{"model": "segmentation model", "dataset": "rendered solids tumbling over patterned floors", "train_examples": 48750, "image_size": 48, "crop_scale_min": 1, "horizontal_flip": false, "num_classes": 25, "encoder_arch": "gmlp", "encoder_norm": "layernorm", "encoder_mlp_ratio": 4, "encoder_drop_path": 0.1, "encoder_patch_size": [8, 8], "encoder_conv_stem": false, "encoder_layers": 6, "encoder_width": 384, "decoder_norm": "batchnorm", "decoder_activation": "silu", "decoder_widths": [32, 64, 96, 128], "decoder_blocks_per_level": 2, "decoder_block": "basic", "decoder_attention": false, "decoder_upsampling": "nearest_conv", "residual_init": "zero_last", "optimizer": "adamw", "lr": 0.00094, "beta1": 0.95, "beta2": 0.95, "eps": 1e-06, "grad_clip": 5.0, "steps": 8400, "batch_size": 512, "epochs": 88.2, "lr_schedule": "linear", "final_lr_fraction": 0.05, "warmup_steps": 1680, "weight_decay": 0.2}
Rows from block 4 of the encoder of a small segmentation model, named by matrix and row number. Rows with one number belong to one neuron. Each number is 50 + 10 x the weight over its row's rms, rounded and kept within 0 to 99. All counts start at 0.
After each neuron's rows are labels from the 100 images, of 14848, where the neuron reaches its largest size: "strongest on" is what is common among them. Only what is clearly more common there than usual is listed. The data: rendered solids tumbling over patterned floors.
# u: gMLP up (value half) (encoder.blocks.4.mixer.u.weight, 768x384), inputs 0-95
# v: gMLP up (gate half) (encoder.blocks.4.mixer.v.weight, 768x384), inputs 0-95
# out: gMLP down (encoder.blocks.4.mixer.out.weight, 384x768, transposed), outputs 0-95

u.684:61 52 39 59 53 54 45 73 53 58 51 50 49 47 66 55 40 61 43 84 57 43 42 48 41 59 54 45 53 52 72 46 45 52 54 56 46 55 51 46 52 65 47 49 57 32 47 63 47 47 35 55 50 45 32 52 50 62 62 40 46 82 55 59 49 41 45 38 35 42 37 53 53 67 33 40 37 32 55 62 69 51 50 46 53 57 56 39 47 36 32 51 61 42 46 62
v.684:33 41 60 40 30 47 67 39 49 47 48 68 52 62 68 64 47 55 41 59 61 47 59 46 26 35 44 57 39 29 64 44 59 53 51 44 42 43 37 45 61 59 46 54 40 61 60 39 51 59 58 62 50 47 49 37 69 59 38 52 64 37 47 52 61 56 64 55 25 45 52 52 48 38 53 48 36 70 51 38 51 38 54 49 42 48 51 48 57 52 55 66 40 42 51 56
out.684:60 39 49 68 51 43 40 60 47 51 32 35 40 45 52 56 46 55 43 62 35 44 61 61 45 54 56 37 67 63 55 37 52 43 51 41 45 42 43 49 70 51 68 65 54 32 47 42 54 65 58 47 57 60 43 55 57 58 33 47 40 57 39 58 41 38 50 42 39 34 50 46 48 54 59 59 31 44 58 52 54 55 34 53 49 56 70 46 33 56 31 40 63 53 47 50
strongest on: teal object

u.120:34 69 44 48 29 44 38 51 61 38 43 55 55 49 33 49 47 62 51 68 58 66 63 51 55 51 42 53 51 50 51 59 54 57 52 51 42 49 32 65 53 62 50 55 54 59 47 48 47 73 58 46 59 39 51 59 43 53 39 47 55 36 37 50 45 54 55 57 29 63 37 64 56 52 50 50 49 60 48 30 21 55 61 60 28 40 35 49 60 52 47 67 51 55 53 57
v.120:56 40 54 39 42 43 34 52 70 73 56 44 56 54 45 43 60 47 36 42 44 27 49 35 57 44 40 54 36 52 65 61 49 48 62 57 49 49 60 58 54 30 44 47 36 37 49 46 62 49 45 42 51 39 41 44 57 46 52 48 23 60 48 52 48 64 56 50 53 60 26 44 54 46 54 40 57 52 59 66 57 60 30 50 47 42 51 50 51 38 59 51 44 19 41 49
out.120:47 41 30 43 63 56 51 61 35 33 54 56 65 79 60 44 56 53 48 45 41 53 71 45 62 40 56 27 52 56 52 62 45 51 54 27 56 44 47 38 58 45 50 35 53 55 41 47 61 59 41 54 50 53 52 47 51 56 57 52 52 51 53 67 45 53 52 62 36 45 61 28 52 47 53 49 71 63 67 41 57 41 32 50 55 61 49 59 61 53 64 36 48 47 44 38
strongest on: white object

u.727:37 43 47 38 55 41 37 65 48 42 32 53 31 64 54 43 34 66 40 62 49 68 35 42 71 54 68 66 47 57 37 52 57 36 26 45 55 39 66 49 48 41 50 47 41 59 51 56 40 55 35 52 66 53 59 49 62 47 54 46 49 53 49 63 36 57 53 40 48 51 45 51 56 37 50 52 51 61 35 58 60 44 48 30 48 57 54 60 40 59 44 55 42 45 42 52
v.727:50 54 58 34 45 45 47 65 58 52 60 59 50 48 50 51 59 62 66 59 33 46 41 46 43 49 36 62 34 57 45 64 46 34 54 53 30 55 50 57 51 62 46 65 22 50 45 60 61 28 49 65 51 52 51 51 50 42 41 43 46 65 66 40 52 63 45 63 41 40 52 54 25 57 42 55 41 44 40 63 42 46 49 43 47 43 55 63 24 34 41 38 50 51 49 56
out.727:65 47 49 58 47 55 50 55 59 49 41 44 49 27 44 50 38 53 47 50 39 46 15 64 47 39 50 45 58 34 59 39 52 62 54 72 43 56 47 45 54 52 41 59 49 64 45 58 46 43 49 57 34 47 64 39 55 52 48 34 44 51 43 50 54 48 44 56 46 50 54 55 42 43 47 55 53 58 58 52 57 51 64 55 50 67 59 50 60 39 49 44 65 58 37 60
strongest on: teal object; cube frame

u.247:58 46 60 69 36 34 56 60 67 46 40 47 48 55 42 40 49 63 47 54 47 43 44 37 47 55 55 31 44 38 61 57 66 39 49 39 45 80 66 52 57 71 43 50 35 76 42 39 49 36 51 77 51 59 72 66 46 51 53 50 53 52 42 33 43 31 37 58 26 56 64 61 56 42 47 59 53 47 39 40 52 35 39 53 38 58 48 43 65 46 47 49 41 43 57 54
v.247:53 47 62 43 60 58 52 34 52 55 52 58 69 59 42 41 36 29 40 43 58 42 51 41 55 42 47 37 60 46 56 57 57 57 42 55 41 55 54 48 40 54 45 30 43 37 42 37 53 59 56 33 55 63 52 42 71 43 64 49 35 47 47 66 57 50 36 58 65 60 56 50 43 43 60 61 40 60 71 70 54 37 36 37 44 56 44 55 46 61 51 55 51 50 71 39
out.247:60 45 52 41 50 62 50 49 38 43 43 71 62 64 58 52 49 37 60 44 60 39 39 56 35 31 31 42 51 68 52 40 68 58 59 45 68 59 58 56 55 54 38 46 45 36 41 46 64 38 40 50 49 37 41 39 64 47 56 43 57 51 57 39 49 56 42 66 47 43 29 66 49 71 56 42 67 51 47 52 47 61 62 45 49 53 62 40 65 50 38 44 69 32 55 34
strongest on: count: four; teal object; cube frame

u.352:44 38 42 59 45 68 44 35 47 48 59 56 43 56 62 58 50 43 50 53 51 41 44 74 50 52 50 43 52 48 71 38 52 54 51 66 29 64 61 53 65 38 34 44 62 54 50 55 40 58 53 50 45 67 59 68 64 63 48 62 40 60 55 43 51 43 50 44 41 47 43 52 50 37 38 54 37 65 48 48 66 62 37 65 56 37 40 58 27 40 48 52 37 83 58 33
v.352:61 45 48 55 59 66 66 41 57 49 52 57 67 53 55 58 40 43 56 56 63 55 65 78 70 59 62 54 54 53 60 48 56 62 57 60 55 65 52 32 39 60 41 60 37 35 52 52 54 46 51 42 56 59 71 53 60 61 45 61 36 57 58 39 62 54 18 42 47 53 33 57 33 55 40 50 43 55 57 53 40 40 52 51 48 56 39 46 62 35 50 68 56 66 60 41
out.352:30 53 39 43 34 52 54 55 43 43 45 43 46 57 55 42 38 48 38 42 58 63 55 53 53 46 56 48 36 32 41 73 49 36 42 51 46 30 67 60 47 57 45 46 32 52 53 48 56 44 61 45 31 42 35 53 52 51 45 34 59 40 50 48 58 51 54 48 55 52 59 53 44 62 63 55 52 33 56 49 45 44 47 32 53 57 56 39 62 54 27 59 55 34 48 51
strongest on: teal object; its colour: teal

u.561:47 66 58 50 34 53 71 39 65 63 62 40 37 47 36 39 55 78 54 57 45 42 47 54 52 43 54 62 36 34 56 58 53 37 59 65 38 61 41 68 51 40 50 55 38 45 26 53 40 56 43 54 61 60 71 61 55 53 68 49 60 58 62 39 49 63 20 46 51 56 52 70 45 47 42 47 36 68 56 49 56 61 46 62 54 32 40 53 49 46 37 55 62 52 36 56
v.561:56 43 41 57 34 49 60 56 51 44 51 40 56 64 53 52 39 36 48 45 48 61 37 46 37 50 38 34 56 61 34 49 51 38 47 60 81 39 56 67 43 60 49 35 58 57 54 62 55 51 53 51 35 56 47 41 60 44 35 49 51 66 41 54 59 45 61 51 59 39 54 41 73 55 56 51 43 47 56 39 56 50 55 45 64 63 58 45 47 50 55 34 49 55 42 52
out.561:56 51 59 55 64 61 43 60 33 42 51 56 68 43 73 62 52 36 41 28 72 51 53 58 36 48 62 45 59 63 58 53 48 57 59 48 59 48 58 48 50 60 50 51 52 58 54 46 58 39 40 56 54 54 45 47 53 54 58 50 54 47 31 57 52 58 82 54 44 48 62 31 56 45 37 47 65 49 51 48 32 44 42 47 32 58 51 62 50 52 72 43 54 62 61 33
strongest on: white object; its colour: white

u.296:39 58 36 70 44 41 57 44 56 53 55 52 50 67 30 64 46 46 31 55 45 43 39 46 65 61 44 51 44 37 58 46 51 57 20 74 46 47 38 63 42 56 26 42 39 60 48 47 36 40 47 57 45 49 41 40 57 53 57 37 35 57 68 62 23 61 52 54 42 57 54 53 73 62 73 60 57 55 58 57 60 39 45 55 57 50 65 48 43 37 53 46 65 49 43 50
v.296:70 65 42 46 67 53 62 39 50 52 33 65 57 47 31 32 42 24 38 57 50 44 43 35 60 37 36 54 43 60 54 42 46 49 46 53 49 37 48 75 57 49 45 40 45 44 34 50 55 27 62 50 55 51 64 49 50 58 44 31 41 47 64 24 45 71 53 50 48 61 41 51 35 53 53 51 52 65 57 65 74 42 54 63 46 55 51 32 53 42 56 54 62 42 42 41
out.296:49 36 46 40 49 50 57 44 53 71 44 58 51 56 67 40 44 53 78 47 53 48 56 49 53 48 40 34 60 37 56 49 60 50 43 54 59 59 37 52 36 58 55 54 41 62 44 37 58 53 46 44 76 31 81 48 63 62 46 53 49 43 49 55 51 45 72 36 46 48 43 73 44 40 29 46 57 51 58 58 19 38 41 35 30 48 53 53 63 57 28 66 49 45 66 40
strongest on: count: four; blue object

u.222:42 37 53 60 64 57 63 52 64 51 53 55 46 51 40 41 35 41 55 50 50 48 66 71 59 52 54 54 54 55 55 54 60 50 64 58 40 33 57 51 61 48 54 59 53 35 70 52 53 42 45 47 30 41 53 38 52 38 38 42 61 34 61 56 58 35 61 43 48 43 38 40 53 46 60 50 40 39 42 49 49 57 53 56 52 42 62 56 50 46 49 50 53 48 41 66
v.222:29 65 60 64 53 44 58 42 52 62 46 40 57 33 52 26 41 62 49 54 63 63 48 42 61 54 57 52 62 60 35 44 44 36 41 53 66 38 34 48 62 54 65 48 55 37 42 40 61 53 56 41 49 48 49 52 46 67 73 55 63 47 61 51 35 34 53 53 53 74 44 50 57 51 59 42 34 63 40 34 61 45 21 57 52 47 72 48 49 44 60 74 61 42 42 57
out.222:55 45 62 52 36 46 35 56 41 38 62 36 41 41 50 54 53 51 45 44 49 66 50 50 67 46 39 75 52 67 45 49 44 42 66 44 37 50 54 41 41 48 48 51 60 53 62 54 53 51 30 59 53 66 36 46 49 37 77 38 51 44 60 40 40 47 59 44 67 62 43 50 62 53 56 28 55 33 35 52 49 48 46 57 55 69 56 59 70 49 36 45 37 49 58 52
strongest on: count: four; black object

u.667:52 60 59 52 54 46 60 59 57 61 52 54 60 26 44 41 48 67 62 46 62 45 46 47 61 43 38 53 40 48 67 33 57 59 45 70 38 36 46 56 53 50 65 62 68 62 51 57 51 54 19 31 60 65 38 60 60 58 54 54 63 39 68 55 73 31 48 60 50 37 42 68 40 56 54 41 30 35 23 33 61 63 36 45 51 51 56 50 56 60 47 40 31 36 32 44
v.667:43 42 59 35 53 60 53 37 35 41 54 53 63 27 71 46 62 54 57 49 47 54 44 56 42 50 56 36 40 57 55 57 51 48 48 26 43 48 46 43 43 58 51 51 42 56 51 40 55 41 66 45 55 50 71 39 50 43 66 75 52 46 45 65 20 46 32 46 40 59 59 40 59 65 58 62 51 59 55 47 60 53 51 47 53 66 43 21 61 43 56 65 43 50 47 37
out.667:51 49 46 42 67 54 24 60 52 49 49 50 49 28 54 39 75 45 53 29 65 58 56 52 27 41 54 61 50 38 50 53 44 46 54 56 51 36 66 49 49 62 41 67 49 41 61 71 59 56 44 48 48 37 48 43 46 50 66 52 61 53 43 47 53 50 65 56 61 53 38 42 56 50 58 56 53 46 62 52 55 33 51 49 33 69 52 42 51 58 32 52 57 38 41 44
strongest on: white object

u.763:43 49 52 42 48 43 57 52 63 47 49 46 57 81 65 56 49 46 49 59 53 40 58 39 43 60 48 64 65 49 58 50 56 50 49 48 60 49 43 45 47 61 49 50 47 47 61 59 25 55 40 72 50 63 58 46 52 60 42 35 55 47 48 69 28 52 37 56 44 64 43 64 44 52 35 64 57 43 57 42 50 39 58 57 66 56 31 60 32 43 55 55 47 34 45 71
v.763:42 58 51 43 65 45 53 43 65 33 57 56 43 56 37 46 23 47 48 34 58 69 51 59 71 56 51 55 52 46 54 65 58 42 45 48 51 54 48 40 40 34 47 41 46 37 38 38 41 63 76 40 43 55 57 58 65 60 60 53 33 45 35 48 63 48 47 47 48 54 47 58 64 65 69 48 56 46 45 32 63 72 47 70 45 49 49 43 54 52 58 32 51 56 64 40
out.763:44 45 65 42 67 56 64 36 48 62 46 49 39 52 49 59 53 36 46 48 48 38 50 58 58 69 57 46 50 59 33 46 50 39 70 50 49 26 37 59 42 47 45 60 60 40 48 69 54 47 54 61 46 52 47 27 50 41 38 50 46 49 50 46 56 55 44 60 48 47 63 49 42 56 46 56 61 53 59 47 56 60 47 58 46 49 37 49 49 48 36 44 78 61 36 48
strongest on: white object; its colour: white